python train.py --encoder_layer_scale_init=0.01 --encoder_moe="top_k" --encoder_expert_mlp_ratio=0.5 --encoder_width=160 --learning_rate=0.0013 --eps=1e-06 --max_grad_norm=3.0 --max_steps=8400
Rows from block 3 of the encoder of a small model that predicts nearness at each pixel, named by matrix and row number. Rows with one number within an expert belong to one neuron, the router's apart. Each number is 128 + 32 x the weight over its row's rms, rounded and kept within 0 to 255. All counts start at 0. Numbers have three digits each.
After each expert's rows are labels from the 100 images, of 14976, where the router gives the expert most weight on average: "responds to" is what is common among them. Only what is clearly more common there than usual is listed. The data: rendered rooms with furniture. In brackets: how many of the 100.
# router: router (encoder.blocks.3.mlp.router.weight, 8x160), inputs 0-159
# up: expert up (encoder.blocks.3.mlp.up, 8x80x160), inputs 0-159
# down: expert down (encoder.blocks.3.mlp.down, 8x160x80, transposed), outputs 0-159

# expert 3
router.3:130092070121158093130098157186167099121106181141162120146166111123111130084156123137141027128051127032135125053079083123144114074114128128096168117113129118168137107092119111118129105154158163094123110072089078127106163123196116127093175131083074151088136111135164111189143174148163160104132159170156116139095131104119138154160067146109113097120134145114097121126128125139171158105048151174141164140109107086095115079128148130144111123155149074107122185125137109103054128176114153
up.4:194059087068129107153145166128120160162125189188142127125078151169107133102096161101095141105128094095125098116106180151100188082109130086124099035152157124157146131171119115202173172156145114181153054165081108126157122081085138150160091119140130140114125088107095088159147120107092138186113117145169098119115141095181148164121141126096139109127121141104116154149135136154125138143141122116170189105173161134147103110141174166108120093110111070139153060084121054086139101149128073
down.4:143129224068186142130123123143169111112125125068187102147074099113134128137134141186132121115131124113102150162186151109115171140082080088073162140066129118161163155129113096168176128107168162106160123112155145116110187111082098123150079153089165161073115127071085184128174145134121139151139121207126091178111106139169219169140101158116122136087065078143079162145122133161087114094179110118145103158115083092104143127148107140090126127149124155095120150139142138154161069156124130
up.5:142094158068184168162148132123086153121117197155076096145165146212145150132089119080139096091108141113169145104128125112195121121115032145063145078122124152153115082098121151068164111080109154131127162107188119145107130156104149144133159136169118136086147126154147172136111111145167087160178173105149137129095137091166155138182142129149159112077187156115107162079126130124162130089146074160187178179090133123077132077128129137151147126122135127134114154150145138166117116137195205
down.5:164187117136185123113150158107091152153125052176108112143136112133163156123144133078191126114139115128151149130151148164138074171129148118156138133115100149062129147086080069113168183162195104092095135076135132130186115137068145131141124137150156154138189154141136141131091141157099098134078171098123079154093165088112037146141103115140128184159172143170119110115104118196155113144108147134133134104128096142123132129135133147181171095047115118155168127078133096044128080114086191
up.6:128139105124130123085145104163107149116133133136122189150104153153102105123166128133131138090114105152133135162090168113154095074144106098192137095135124124108145186093154171182145134090113084111145133092131165144159110190113192116192145148115086127105117106120161093102193137128065134144157145044162102133122135133139167099170120077180134079111147125201125192084150149063099152135145130102124077150176120118153107202145175118141145111122169180140202098120074142158150164037150138
down.6:118167089117110076119118125146143165153091141092135079179164124100106122097150140103170109111165136128110167195098079124044157086120131119152118134120109126102084136151117096098115159150093081115079203063181155138123188135107136091148102102168133164118123152099132135099147086164173116127126143121129163122195146157139134115132129157192109161064120156090163195093164114167137201143126164147087080153078148102090167054115119117139105184128101139157205143088096149161143109099123161
up.7:144164176137114119155151140164109140141125153094095100107176125054096156136160091168179104116127097106135133132127209118145099047058115136095102138137167195168158074135110179124179162110127145124145118092122173125072113104150105159141101116120119139113192079157170153095120109101096138128150127165143111017173150148187104187162113158117175104091098172133130151111115120136123114085116093178159141179153152123123124094176086083118117120144174120059133144176111094098107156126144162
down.7:068094153119159144103141122107092089070118106125089141101105113104160164110092137102131154122108132109137128152118123163129212126126178142093178130149141129134089094116159096139133154179152161106133153116128137155099103061118107133136162160105142158128078189117125113096116099136164125131104147149068171132114085053071128123156171179104142075089137218133113114193085168169077127140116114197099105149075158116083110141157108117124119109104163116181144224148148136190101108173191154
up.8:143113141108085144119066169132131077154105063118159137069097121075087094169138152172110176095133109147136129111139100099129123135162111162141051124192082049125131124138160095137130132150130147153119126101111106096099080126122066213124111128121119103163151118111079100120117116099071103160109151176119168101125164116170112097145070160114132086045117139121134147111206118114112135119122130169079136098182129135178096121162144076157177100140180097133169111097102178146151165141203097
down.8:155136121095143106063138173171121123105075136128134192098171144113103134143119109150103124143121107112063118177134122152135212127143110127078100123081132154079166150165168102123116169196096141096151124110104145165067107119135119111136175156100103152136109141153147109133146170108172077100153092081104120072115116102090205096113149117053124171176154219122150124149127072077149136154190092159126130139117163169133124123164161074144124166191132089106086112132093139079074144169143143
responds to: count: zero (49)

# expert 2
router.2:105091142151145126148144149146143104149089101190155115140117114128200111153109178159098121135136148082151140090123090140086131164151148125112118128107136063127147092153072100124182122178167160117111107089142105154154097119169154074130075120126103122132126208110114133167107226144212131102105173168173076133092120111139102158081073144129144165183135130062096101173123134109165183104094197138155092122093086067110115120080132157127128149127047118117115130098147164116114097125186108
up.4:162143097124111157072145113071130066108118102063187189120140140077089135051107093127138128075097096162152148092121105105136132080127102116170135155060138079139111146149152089142139161115112110113150114107083097116095114135081095163162126143153090115170121079107128156125103164110078108122182111135130092148036104079072149136089123167121148121069107116138144094133130149169112091110142095118105110097177080129064127121112142062037091095075073130124111093164130121144140096106093121
down.4:166091091114105109152186153162077136089193144109162089153107081140138104119185145151185148106146175120153139173160107114096135128116140134183088197126106114069121092148163163134183164128086134177109169128111087163100151185229093145125112154118101099125133100059120150121145100143164127123138069127160197122132055150126097118112121109106164077135090119075166097117118136124184111173137112106150166098169178135118101110150119121117150152092171106096132148108152083150180091111070141
up.5:100121111127131181126091172161078153107171161207112158094097085155110097122150139144114138145167050180188125133132127139202177120114126109130150151092096157112130053079119208102129107147066163109157079143157093108098089132112179119150093129085142116099153087124137111165132124107048136129116099180130160148112112121141157099124139135198124140132160124135152169147133171124032150139130126061194162159157130112099144125127130132143149172178133172164094062104139128116170112139139114
down.5:113164123107084154061127112203185150135117135092168132118124091174155152163108130112083063056152124137149085159116132109133131128131157074094137120096117154170175084139160142109148130124115086178135147152121089161105082172149155166091098116143149126119146098095120170116141119095136169132142097119122099097082217076198158199112156164162145135116140157131134153142112222127124071196095130135171133119173119197134110101096166109162116093091111106156102156145125173100137164152170092
up.6:099096138109156110167108125083081159058127137152089099133144132118092173149134132178099115115127111135128133207162103158114134121174114091099076139161132133127127073133086203093130120088109154126164177163194149180099089135115185104095121102116120124124151123154080148066112169099149139071165180043137102125132180151148187136164108092149063174094094132138121100096125137112150075180164085133110179184207174126141089131146134107135118090160100119137122130097116163105129096172107129
down.6:114166114062125176106142148137128083166124132121154114150119143165154090090165182097181133059106165129109120114064102097134085082129183084182179061172097108115120068188108091114113187161156122148134198157154127117158142086123154170122157161163148086163125137138167151119147127148118138118126109141148136093134154135148120115059154174092157153103114102150113159144120136188102134107058065127094107169158121131141133139050089152151109099107095075129114090080144121072129103068135172
up.7:166137143126125124153150099115126159141114167073186100128165070134145173129102111188102111159104133118120130092194196121141167092183119169194080158151109137071104095120082158056139089116129121070111108118145104111162085100125200108160106139186109099127145113073158098115161134072122154136133111206144124112102108202114142105147168163135112114157092107162109094161119081096142115142127156068140117137125105130170061146158082102147112127139110169063143159099111186153141169133172164
down.7:114104189146164146123126142135111082100141110127099133171131107104101150106033157073059109079119104171184082145070100138143124094106187095112160123142172186112143121137145205106132098129143139083153098131090103154121144091120175118129150122128090151145156172186092197079112143134070156143065120098130134174106110112150142184160148103205121144090081107104159169125137163132090088072078140140110171115159104123123118160175156156100201146159137150125142159090118115079152141119114141
up.8:089127182167175134133137156142094124090143117124052110086126164121107130135119106090131124133137063129157128110093136165188176095141076142140181156129091098160131199139151154159079094132130101134112072166151078127152082125165100172107137132097106123117038140104174139136147179111057091153155177072167127126101122107069103146116111091134126122110117145155111139118117134166165105133125083151145099142122159193150142070095189091142101154160193099100082141117114149161157092202064117
down.8:154104145076161113157177105097187095161120148097138122107085112171102121088107153128114194110119165091120081100126125154125161095139138197112096148084072123119147135140167096154189120118148102098124130161127165162107153175146089160099153078082138097147147117134071123064130094180142086172156153109082110116096137138153158214182157132139107166118141109131117138136090146084128102155185170141116064084143095154179143158083159110147131088126158111180153114163152133190158095100093212
responds to: count: zero (84)

# expert 1
router.1:182187171169099154144158105144081104172162089099166093141117149123122137075158057125174160130134115171076111202141172153166150062125103106125141092159117153126135147171145108125171161135137129152098165158170147093113144108091112113124168101085167101155122086101135125132132108099094174097087112093152158069154138135182149117088187082179127053117136116183085195121138160165116090186143086158119125152130122166182103165073161118115123090150157077114129155173084114122118141103111105
up.4:174150175147200180187155160109116080145151117078142118184116094140173105117115110116157146123068125146122074130089136182182166089101132151077096079104159191181156135143156165116168145132194166142144109127120142073113153164111165180122108171145132072126151107205157186151174143114138156179123142141134149089171137115146154120141160130137150121143130141154097132146119097095183078045164112125134105194090136154135128125122114129133147133135146122071085128146205113110080116092175115
down.4:074186099164096124141177110117110137128143040094087068130124117120125154169157140167240095141162073159129155114077112159116128099130122156099106114098131177114173105117120157112130137111151136130109137169171122109115096084069118122148108088141110103144214126144168168119139103144121149093242143099116179088116185161171109095134174124102113162140096114137086128141151124096068118139092101128078135129137095141132097137113115147128075116138047149106089084152098138132106131096125071
up.5:110101114117116110127137117109147141119100117202172104111142140075134158130141158127116151181142146124126164133175126093154149128109138098125101123116104108155108121156162105211095133146107134130094146125165166128159177140087177163187138151100121152177071120122103104153200119087116124149140062119151123049151171191146140111190136081128152127132154113128195145142093137055101207123065137045121077138100088142162130175169147168153148095138122129091082158097111111190141063123165164
down.5:112121116127141103104178137092132128182130099142125127109103147117109179076089147132117122119154135159162084145156161115134134103127133208115141097149161128117113162162105142052138134163083113104092121091114163154082166171094141072077151069144159092103179184099163183097085137155174121109114126142121132091070182095146130158154144137065090125078163165139101106163117135209097095107106091165114121129086197120098147158100102135128117168132160129163134203196101115186153184097176131
up.6:104139150118124090169121090180105170121168162128109134104132130159190145079155147125166111088176160115182163124125123107092093118123127128141121139106156130117126169121111154138123150060118163129162141164110143153131102112162105056137122055135093145127090132113125162064118171090195126140162156113108121176109092129165144156127110149135122150091094154053114118117136149186105157129183152129201160110148130054181114104086120137098047162186124140155116130139053170053185151175133183
down.6:146118133089178095165074116127127150091111192130208192124112093158109102189087133132059139120124134098150147171169103088135123086074114091161112162098117148142075180091073081130108113110139129201128110134117162150122160202117078113169150103136171158153097086169119156149159163139098111133095145118160126070131074146099143115164101079148150105142180105221076117114139104127103116119114119117143123133117120159145111095183116137098129070047149115098181111126095108092096134144121152
up.7:142162140164114153157212126126075142141130104089150155129111157136129167124135084156145120085116124177093107177162127193159129075113142125124157069145150158140182091079038127134160157111135129102117157118128104091147195068171124120141138120134118145139138104148210134091129097086090169140123133075116084133138082109112141123028152092156141099094071114136052175124145071165131077140180098140190134137150146150136120158153124082129124122183126166081136121157131100081107169100131106
down.7:138206151203120180094161096146116160112107036105100153117088146098085081123191136151175136148124117074110116142116110093133121108133125136136184159129093142162145096125106132175145104122165176145157137164098126104178137122109102103139162119113100116162129137147210118118157158140169168104128152138107114133132072085162132104104129116182130099169105085145135174120140155063123049151096139093161187109212107175117144203123124134138106149134102118087122135149201166084092191119124121
up.8:115136103138147171122119162079137094121130153143072133074101096153050137116118050025132147070118076076197135167093144116130126181165076110115203169171136162103119125122109197118111122099156099205130133109150109177140126157103081112115180101113137147145112117127162133139102075128120099148105146127112101150121092052126164062164115138129089161126111175110103112144132136133082092141151115162146116146096143118159121146168141123180099061119152147135125082157080091189144131163125137
down.8:176129155198146105100118117148091089227123029151104107101111169150108185171144118157095147113144156152130185103119144159111158145078125142124134139121125091123137104115061160118121100156142104115184125101059121092137157151145171129098098113123112194104129180130155170129122152112175123149093115124151073064128130097134147144189095110179145135099110104194160152118088152065121114135134106091102168112131167084173157141145156163152112098191175159115106114127118113176103060177150106
responds to: door (70); count: four (61); table (41); arch (35)

# expert 5
router.5:095125102107133091117130151113145123125108104148073185129079105162172040135073156076075088110120144133170135075141105179077155177141127133137131135138137112088137071136104135122132112126142163121137052150059115181174104127166195075139132139162066087147117145156124124177107197160161146121096179182175158182105137139100114159127104181119127181120134112099134086103126162112151076143118142139145129123090109077094192126075130077111105140148078150118126116094183150133072112149153111
up.4:118167089083102136200123096103121135168095160178144131134089157139112125072135099125129089084095095116101158163144118181113139109055106092085170105144117173209198146085128164147165130152126149133154136079124110135121077092214089114103149156101125152159172090134115127139143134190145153147066140165125137173139112108092163182096058147089126121125126185195151192131136094146063175141135141118126136145144174155104129112077144136154125125162135111105103118151118114171151086083103072
down.4:166089132141096043114147120076157173136169135102113130128131185127066128127125096195119109114112144117049172124085138129153072104123110092119154082143174137093126043104122135087147150077083152141131110140116121135145060123125152132119122128157093199106152155104150101189117067108088116071187107100103096187146131107124149110126129116103121129080134187163132145132134130144092200134149199180132164129135170137136119137142122156114106132104118117194106126160142128192177180118182178
up.5:139104160121147117135064129110144152121159166125096149136143203100087179112133147123093195135102107051039097111091169111137179070140072234111118155031110169118143145148108129131113120123172121106167093148132102121121138103124098131139172105098165146107087111145099070130175108098085111103114124090109118054118114166183142127146162150158149061109122123140110174143119075111120169132109144163138151153120119137129093147092155065085124119085121087148140133203120146126149173132123142
down.5:118102125134132101124216148143132133158130109126156125182122177088159126081071160167057114130168125067149118107101118181131165157181126186095094126101132109179180159119125160180099171162136199130174109142123148138149078162147150106127036079120108101156172097149109140098113104145125127181156112108095101139109135169105097125109098187099147152160124082134132146095173135155169113132163121104117073119107109173128180127105133109132098075149067107158151107079110107142079187063130086
up.6:134172111125069121153093124145099158146101080150110171116116152122114135065112095146099061063151107146118113155152136188087125150090060080107204134155126172198137109093142241124136135176097139112223103121121159152124108100155161114101132158111133120160198140132121086128108083152104116141104133183143105175124164097163156145180085197151171112071143150105155176149161113132102157126161146143146161128173165115155111126115164091168126151160131124108122125125146123178134139076108131
down.6:121091118143126101099089159114173191148129187178128100130145160114069111149146090146126123170087091166137154147067111145102120072186139114163090100086106158115115070147184070148123107173110165178139151164053150106106084131176143131138099134147073210112111145138130096146120108113115111121136155101186083107172164146093144164136126166055107143091180158099119154101153138130059179114173145117123116138125189108159141144148074050118109136145137118146133127159112149148196133143164166
up.7:085156118067186111147167173110165120148087160156192112129115142098173153149182154103113110109144146114168109114128127114119174079177183063064081124126129146152111180158173125160077119112131048141109131092108184095077080135118109125147118129102178113131122182150081131107168119090127158162122163103125095093157084090137119115081116113107121096170114120163160172172148112141139134126123135095144067119151071102129054106108175117044150113099151133100094116189085078109101158130104115
down.7:162188138150143164135134118207105103118089161174138143179140103138094144105141145103120117087102117082161141165118161156099103073115134152124192156146163069125119131175098166151195127163143126148118089151115129132081084161176145149101139095123137090122126128153173067156166125150141069122170127125138109169126114144151079150077062112121072229064086127139113130130143116116126057121180105124152078178109103108126146166160193105146110192104135089126065147175125126131166098111102111
up.8:104113128179118119056143104118123149127111120199159150062061141138144108174117147104175129088108162147174136109107084077130121134114156204112121106137133171081146137128130126107177135105101125138084158127100143149109130161133130116160184076125117152061124140158156166121114179092168163101123158101166125152105125111058107149151093125173118100073163126061078154082104085186119187117142102169168161093124113132143199146114175157101042096202127126163156149117130164114136115162158140
down.8:172096082143125127137116065070108128165161094106132161177061149121162142125139149120095054092109151144140140162122152168169125095086139221126155099114166102141197173124021133126163170128112163124117096120161136126204125164118151120067162143123150090142089135086109153126093187124116185073153126142148095062114140125139153104137076109130092163071126100119135106111088159188117135105136113133144117148077122117119168136118129185093135102150076189102147138121146155137175127084125131
responds to: count: zero (90)

# expert 4
router.4:155103056108143132152088155088143136108121129111108155131126100164093168125148151126084102130179161106182143098133098138088135194147137140119033170165196114143119126125140146117145118130158099135099076184092110119157095145162188123120072147186116130141144196105124120144132186165135128078129165110134142183068133141088073119079122176103082178220135077094162082146104163134078125084128151183115122166100144125112136135092062102126157111125077152107089104100096117116153167137133130
up.4:174220116098119148142161156089137131130143161179126090052094156138134149144126178117141131116161140112100123105081148076050134159100164121113166119102119121176107156147094133104127163196167112107079107173184138128102095098108084113116163154121156130138093146072170096130146098143131158123112143129141075126156206144146121113134098116082150157131139100108175167152162102166151149091115091201056127131159160128192091143138117127149095156080123141114143118211121106099146114081042152
down.4:129112096120105102136092098124125137144105140157145066108167127137123097138167204078069110177099188146132117137145105124119087125094127142160129133149129147156166165115138162092131096151147079111201122093121084136089166070102082165126176095082168204046023151091139100120088109131097137176116127138066134106125083077038129082105119102153138139078131159122114173153111146116112185132122102154136160126087158160095118130140123124121120114115119114112147176101169147172081096111090163
up.5:175170097123108153174124142095105205136153135108152176119120140127121111084163118173083063151121090116058116109134106126124117133144160093137114200075154165111106137128097076106070159185159150117157149135085163088119145150179134063041136145157098114090115124114151097161134162116153133118128118129187109182130120143061098183080168161127143166154145147154163156150127155115118134168108097156074180163164132129144098179114110124055150110065104138123135121142116105113114153144032138
down.5:147106106181112054158125123115132126169138145131186148174109122081158128093181181095151112102174112110149129165138146097139157149175088203154035141143109100076110148167129132119149101115122053147107195185147097123142120161104125137132178104117226127097063148104082105113165110090115108157092190122114153120170141123121138127122107162127132073162134113107160146103163111154191116139112137134153122119058122122124115073160093150141103163071138156080179079141126139127060129111149126
up.6:128097090106081120079085139097064157116128071131132101096135103116067189152173170182147129143198165100129182143155149120081169144126126171142124145134092151129117172150117109094133105067068108124059088192151136126179085107163133091146108107153178151147111168130113157068147141102071172072159148091173116118099126172129114101143148156178113158138097140143147094127159136143111191190116137102131105108173083104115125113099073112131077115143089094147117100086113134155207108096120147
down.6:137196149184108108138130093108140156218107097139177153157099109092108182125169113163117112107093039131144099140088155132131079118112133107191113104133125102119150050129103123176133130108165199155148183141147167136168124109086127086118087158099081156081137166135117170090141121139114212153144084168134057136153111138052106130146073144137105180169100108098166125135121099158139165187106154091101118108145151145119151105124113191136143107129132147093119153122131106062110142094099164
up.7:092091097117072178128131140097085167185061190065093155141156118103111136119165175115119089099157123165112123108129188074111158186091101177109162127069129197158082107141151111096143099105146060141088101147160095119068110148129138122077154132125130195158086151111104163070080122158106080116129146139177089129108148139151118091080132110123118140095168135127157103158096155124141138126130116176140156056138176092118094133130144125116124121076068114160080103172129086129130088086122183
down.7:038181163180127139133155172106102173144168113112131128138127163147063121147151133153169073137070101133159102138133151118143065128145165125073128099130143183061179097153113086164152094102171091067160116158131113053125114159141100195128102164107140192083090086149172147122096192121100105111085179107083090127160130181103149190162131130136126128124137087130121166166121091175099156156106105132106153111130122114120080120174161177149129109095140141132177120149094168079144137126123090
up.8:110105115043146139098098065102161116146101167107086161132081103100154124180030167127071121098139129148116093141113065165122175097105135044095127102092156124092154122114174154120125104090146066092174165121113167120107098121052161122101103179124133069141135119170126095161133175142156097095113150155135128125118107087114151117136129164129137154112126124151153113090109187101158115064154093130120160117077128056124102061052091125106160163130133158179130082106143123145123137090133149
down.8:169129141154131168135100108144146107000113154149104129109132094070163148110133146110077108170176113171105165109118153144122122065130110100133117143117136185167083186072130156099098121122089064161113143122137118095129142165154153070130053133164144091166146095144144098125169125158165079121155169122091160143082144153169138109123206118182131135118107070124124133083079142073136094154171129160120129151129120105117177154114122147143122116126123178168148151075180088118168074113097067
responds to: count: zero (78)

# expert 7
router.7:071156114073152133085104120110116157137138190157078112100135137146096149145121159122094142115135094133094144114163155101132121148104120098168097150106102121099088177106156188140108172095127105106210121163123145129127100127166098147143141125162127134127109115104128124080123122123091081137171140136086135108158101152124158160135123160095062127092119080145163171142129118107150126133103131033162180066184110113129101046184088177049158156129182152135170106165140082132181197100042106
up.4:043172083110106131101156179120105188139084166118154201093104152103106128127173113140177079136156164139125116129166152140066120157072127146118111125104118139144141136143127139144134159123134141130140082185104139134152141164161112163124097135124125156117132153025174137124149169143108168123145186086139098111149183150211088134177100160125091120081162131128135148110100150138135139180111114119121157108137098089148097100126104192064093131168100141116220095166105174136205127108163175
down.4:107116133248100052102076071087122122102097133091167100146122119126096119157154098108205156185114106104160123196111109130103159113112137185104090110124093175125202075135155048108116127131102126146117110133126135118090096177117127179097135121126125136108125145123093149148084119130163131154149132089155088160136127103140177113116107134144142135097110055101101151103197130130104100142122139147147105145118122108084145221104202167156112168133126119118097105133080126191168168160151154
up.5:104143124102088121080098167092102170109119183119111119064148117091096123131149142156143069136140088157142124134157170124103076172054075176127096125168123131103175110149082105067127140127086134181150127161143164152153157187121093129109098139156087157108137074084112124057130084133049088130092117131141126151142133151159125122180047175116127120084150092135163175090149142139125117129086159116092182161156143124114138139166082120140168150090169152102194103168105126127207160138095171
down.5:143210100156107082148129141100104201120130119147170163104117156140107117107154120150145146122155083167117133142093168118127038132096110167155120167106104149130164105150110074110121140118125167118129170151104083139128151085144092107109159111129093162121177133077145078135154159118120137125136113102131133203053167174175117155090107148133096158153118064121151134126184134141145080153119139127097136129187087122097138248095162118149156137138099115108148136120191126093114227091060131
up.6:112158072145209156135103140110148183142132210166116136133139132146111161153150113152163130116092135076122137093164136163119147162158150115123110187076129111167117132144176134160140168102205139126163095107123112131147133122179138154150139162131133123148101142085207134208168180114172182173184158109128112093102110147127118144154155169150059111184104129085108106176120113101168167162138075089142106140104102134156129089145099194052092092149147117105177100172088146085147140124129169
down.6:079037149133113128120148114033127135189125142129095114145127133106116128119106125112158138086145164128122107189128124111124137142108146174159132051142119156177154105107117139107134164186066119146138097115086118173073094210135159197161107103105177133112118139148080151124115141124129071120129139052115069081113105112071174140141103157074103130046125169107140096160152101127080160083085098126156127123088147123124090114162144134110135113121135129123145117085086092179138072158187170
up.7:113166111133150079114119133128067194133088207097115178091119159130086112098182138100146110127085123096144143082126090076114116223044109144120136139073122149142164145119126132116104159149161137148191084117077183126110144145149050134080109127162092145141140131118162148123134129137101076116095188112143152131121132144089121162099101146111101156132177125138187166107134114123141177129091133113141198160141134126098174140154060180096150097102171075125140089169123107088134101124094200
down.7:114089071119118109118155135063111216107103207146131079119132118165068147163221170095165114132146097142133146165079116071110092093111152172138041172137141134143180149124146138066166143168117143090157129117137164141120162136135104153089139115142097164144182114121114114101115122133102095150125060086135136163101129142076169116097133127157116163103171142146138141151189113104073093169129081142114132133141142095130118206168109145125117148086165177162134152146139101178141179148150187
up.8:106052149144082103140181113105167102112139135122168120176099140157174079167139160126079198173096184146079137145065164095144114163123125104106125136127104130094114171092154132093116061150138112101126170098075086145132090084119118131144132075098142199135086169178120112116154083150124082106110135144108131133098071138069155134102180050143100157148131112144117155151158148119079136162133156104180075080123126134096136122120146112134140077093120104092091154060190118127117112188093079
down.8:142132130088149213127138187114117090139140214080151147119127112134112098125150140175147101149125150094132146144113170143111172164102148126088095125076177135110117184093172203131144127177183152112115155121116106099137150179153086138084089175111119126132123112138107170123095113186142189156102113175111170154126176114108211136109128125164153099174137159104139075148064161078164163076183120160086099114120120076114136072215131117127164122152122171153095149123125138102119121095179144
responds to: count: four (55); table (45); ladder (41); dog (37)

# expert 0
router.0:114129123159182128145143124176188078137083097168141155154154115138178088156106154154066082122158133093175130068108094149111141178140170135145095145142158096137102131079120144107158120171176141090128104113133117166140098152132157094109105157165129098124125182131142148175122229163193139125135100139166151195074114127119097150079122141116158175183148136085096056163135139112129111085122169178118097114068121086115147154104105106126159153102036162134055113132136116111066122147149157
up.4:150195122094172181126139165138125166102150121082136179146118148142158083089163124079123151192050157105118109087163083141113066090116136153094139147147106121085140153184110109143165156131156123167146070127099147125152139124153164130113075175163127114061158220079127145193090162093083115147104148088114088125154151172180081145127173192134118099129112067099109162102096153189136121147122063135126105142149113114121141113119117150084098077107146171120190102120153142103113108108128158
down.4:078108114076098143099105104062156184109143164137114081194139140130096166145042096083097103105096073158150060193133154126160070121167197112103177149134139131163100163169099104115100111151117106147152102157137132128152134167152105153133157138115121126120117179122129157136117113145145111086119124053128095192116169102146183130104105103124127102115107123122133121132143161144121125130055145114154078152147106145108174164159144095096129149109083125151166152129140091063138178156095249
up.5:133129173042144141107158153122163128081129095082068129093112117069162150160100128117183132157140182181162115105184157127166122107119133053112164149156167100151147137152143120080066167120153119140149086116100130102143161133076131192166068101137150112078128177118163154142126111110098114134133121047116075162151137138112085126155177163193102105160123076105152081177083134121180102186185131071160121111148101116151128115145099166110122110175166140150192168134101116122126131132098107
down.5:110124156139108069080227191088069145110141104162109125129136110128074148110047122104119111160086129182161147178123123163090126161112110134191112120170102115092111169112150073124072114157146117162115138090105115091097108145138180163079158070113113139093065132102092108096145132150151124152119176128138127096101101144093111100121108117152114116163145163118113157153182089187143087076183071152133113131130117139074120162162154081124130112084082065131127112080133135080148176191115153
up.6:100118112094142212148155120056172172145118142072110067133159131135183163096147189130092144174122147178135089175126126117129133130157118133131012103159148157148106121151118148130120136077106097134164072115144083151068110124136074141167109141084098142148142153120143124107039099101146116110125158136148201149138116112158181091116169133163090127117111083120119167118139192159130114159099085157134116100157109177165107142166110161097077105106099124175157110102076114076160163116161158
down.6:110189036167102142150149075125104134150149141146068101085135065116172115179112122175195072133146111116095146079164090166151129148063102106090065135166121147158115071146165100158153135136157186105150165145109171121071118115081146181114070093133104095130170143127126145146100165084139102129158107124123179101129153181144140099104069169079122101108124173121095161094098130131166098128094117157140148113099098166141081121064070169175129126098084147113147161154120111120155116124142095
up.7:103127159092158128133126072130192168109086130148105140074196169048085146087133173177177096127156174190108123139200149137132121144092108130132124116130125156152143070117158108083130118106137176078161160155183147139133152131122137187146159183107118122087150104154117097147142161134038136140160119167178117129132183218150069114146092114111102085129128125140164096095080127160131130147096157139127124145141127159147164166142141085169171129101132089143137148195103113151106083058119150
down.7:127076092160167119122168144106092157170173160152227112186138171107112160144139107148076205199085118140091102117143104126098125184125122113187143113152096106147178111110124159172152139120118086128159132118157155151132075133111081153125138128092177153136105083132128096117124108154174131076126081143093180045085099111094125120144135145155133090114107074109113147168134163100096101149170169137146135072128065114161096106098113115102150099201107096096087114054100104155166128157118147
up.8:137106122109104168134101142070116176128133128090138179101194148174085144028121139129121136100103106148109121122135132059124077101121109111173112108151122174130110138089116125094103089107117122081142055143124069158167180130151102117141167150126089168189184174127084126057122101106150135071096163109107131157123166152146142155117143146075096117109156171129083101146148066088118143064142122100099142144164149117104121135155121164141091045146099115132078175164102128056158115153084176
down.8:146081172146066130143092172093159147089144180147125151125123102124158033130159134129109142199101132119100087061129134137177089165123135128107153108117081160102154047127110158130117146151108162067138154186160105105117139118133090159070076161151115142112153076157128161130161136119127144178154124033148159163143093131099115100116154071166104140131162094159133111078125083111140172142134155110142110121052115095185144158128133106101154109091118107100177161128114179151108061184150101
responds to: count: zero (82); white walls (33)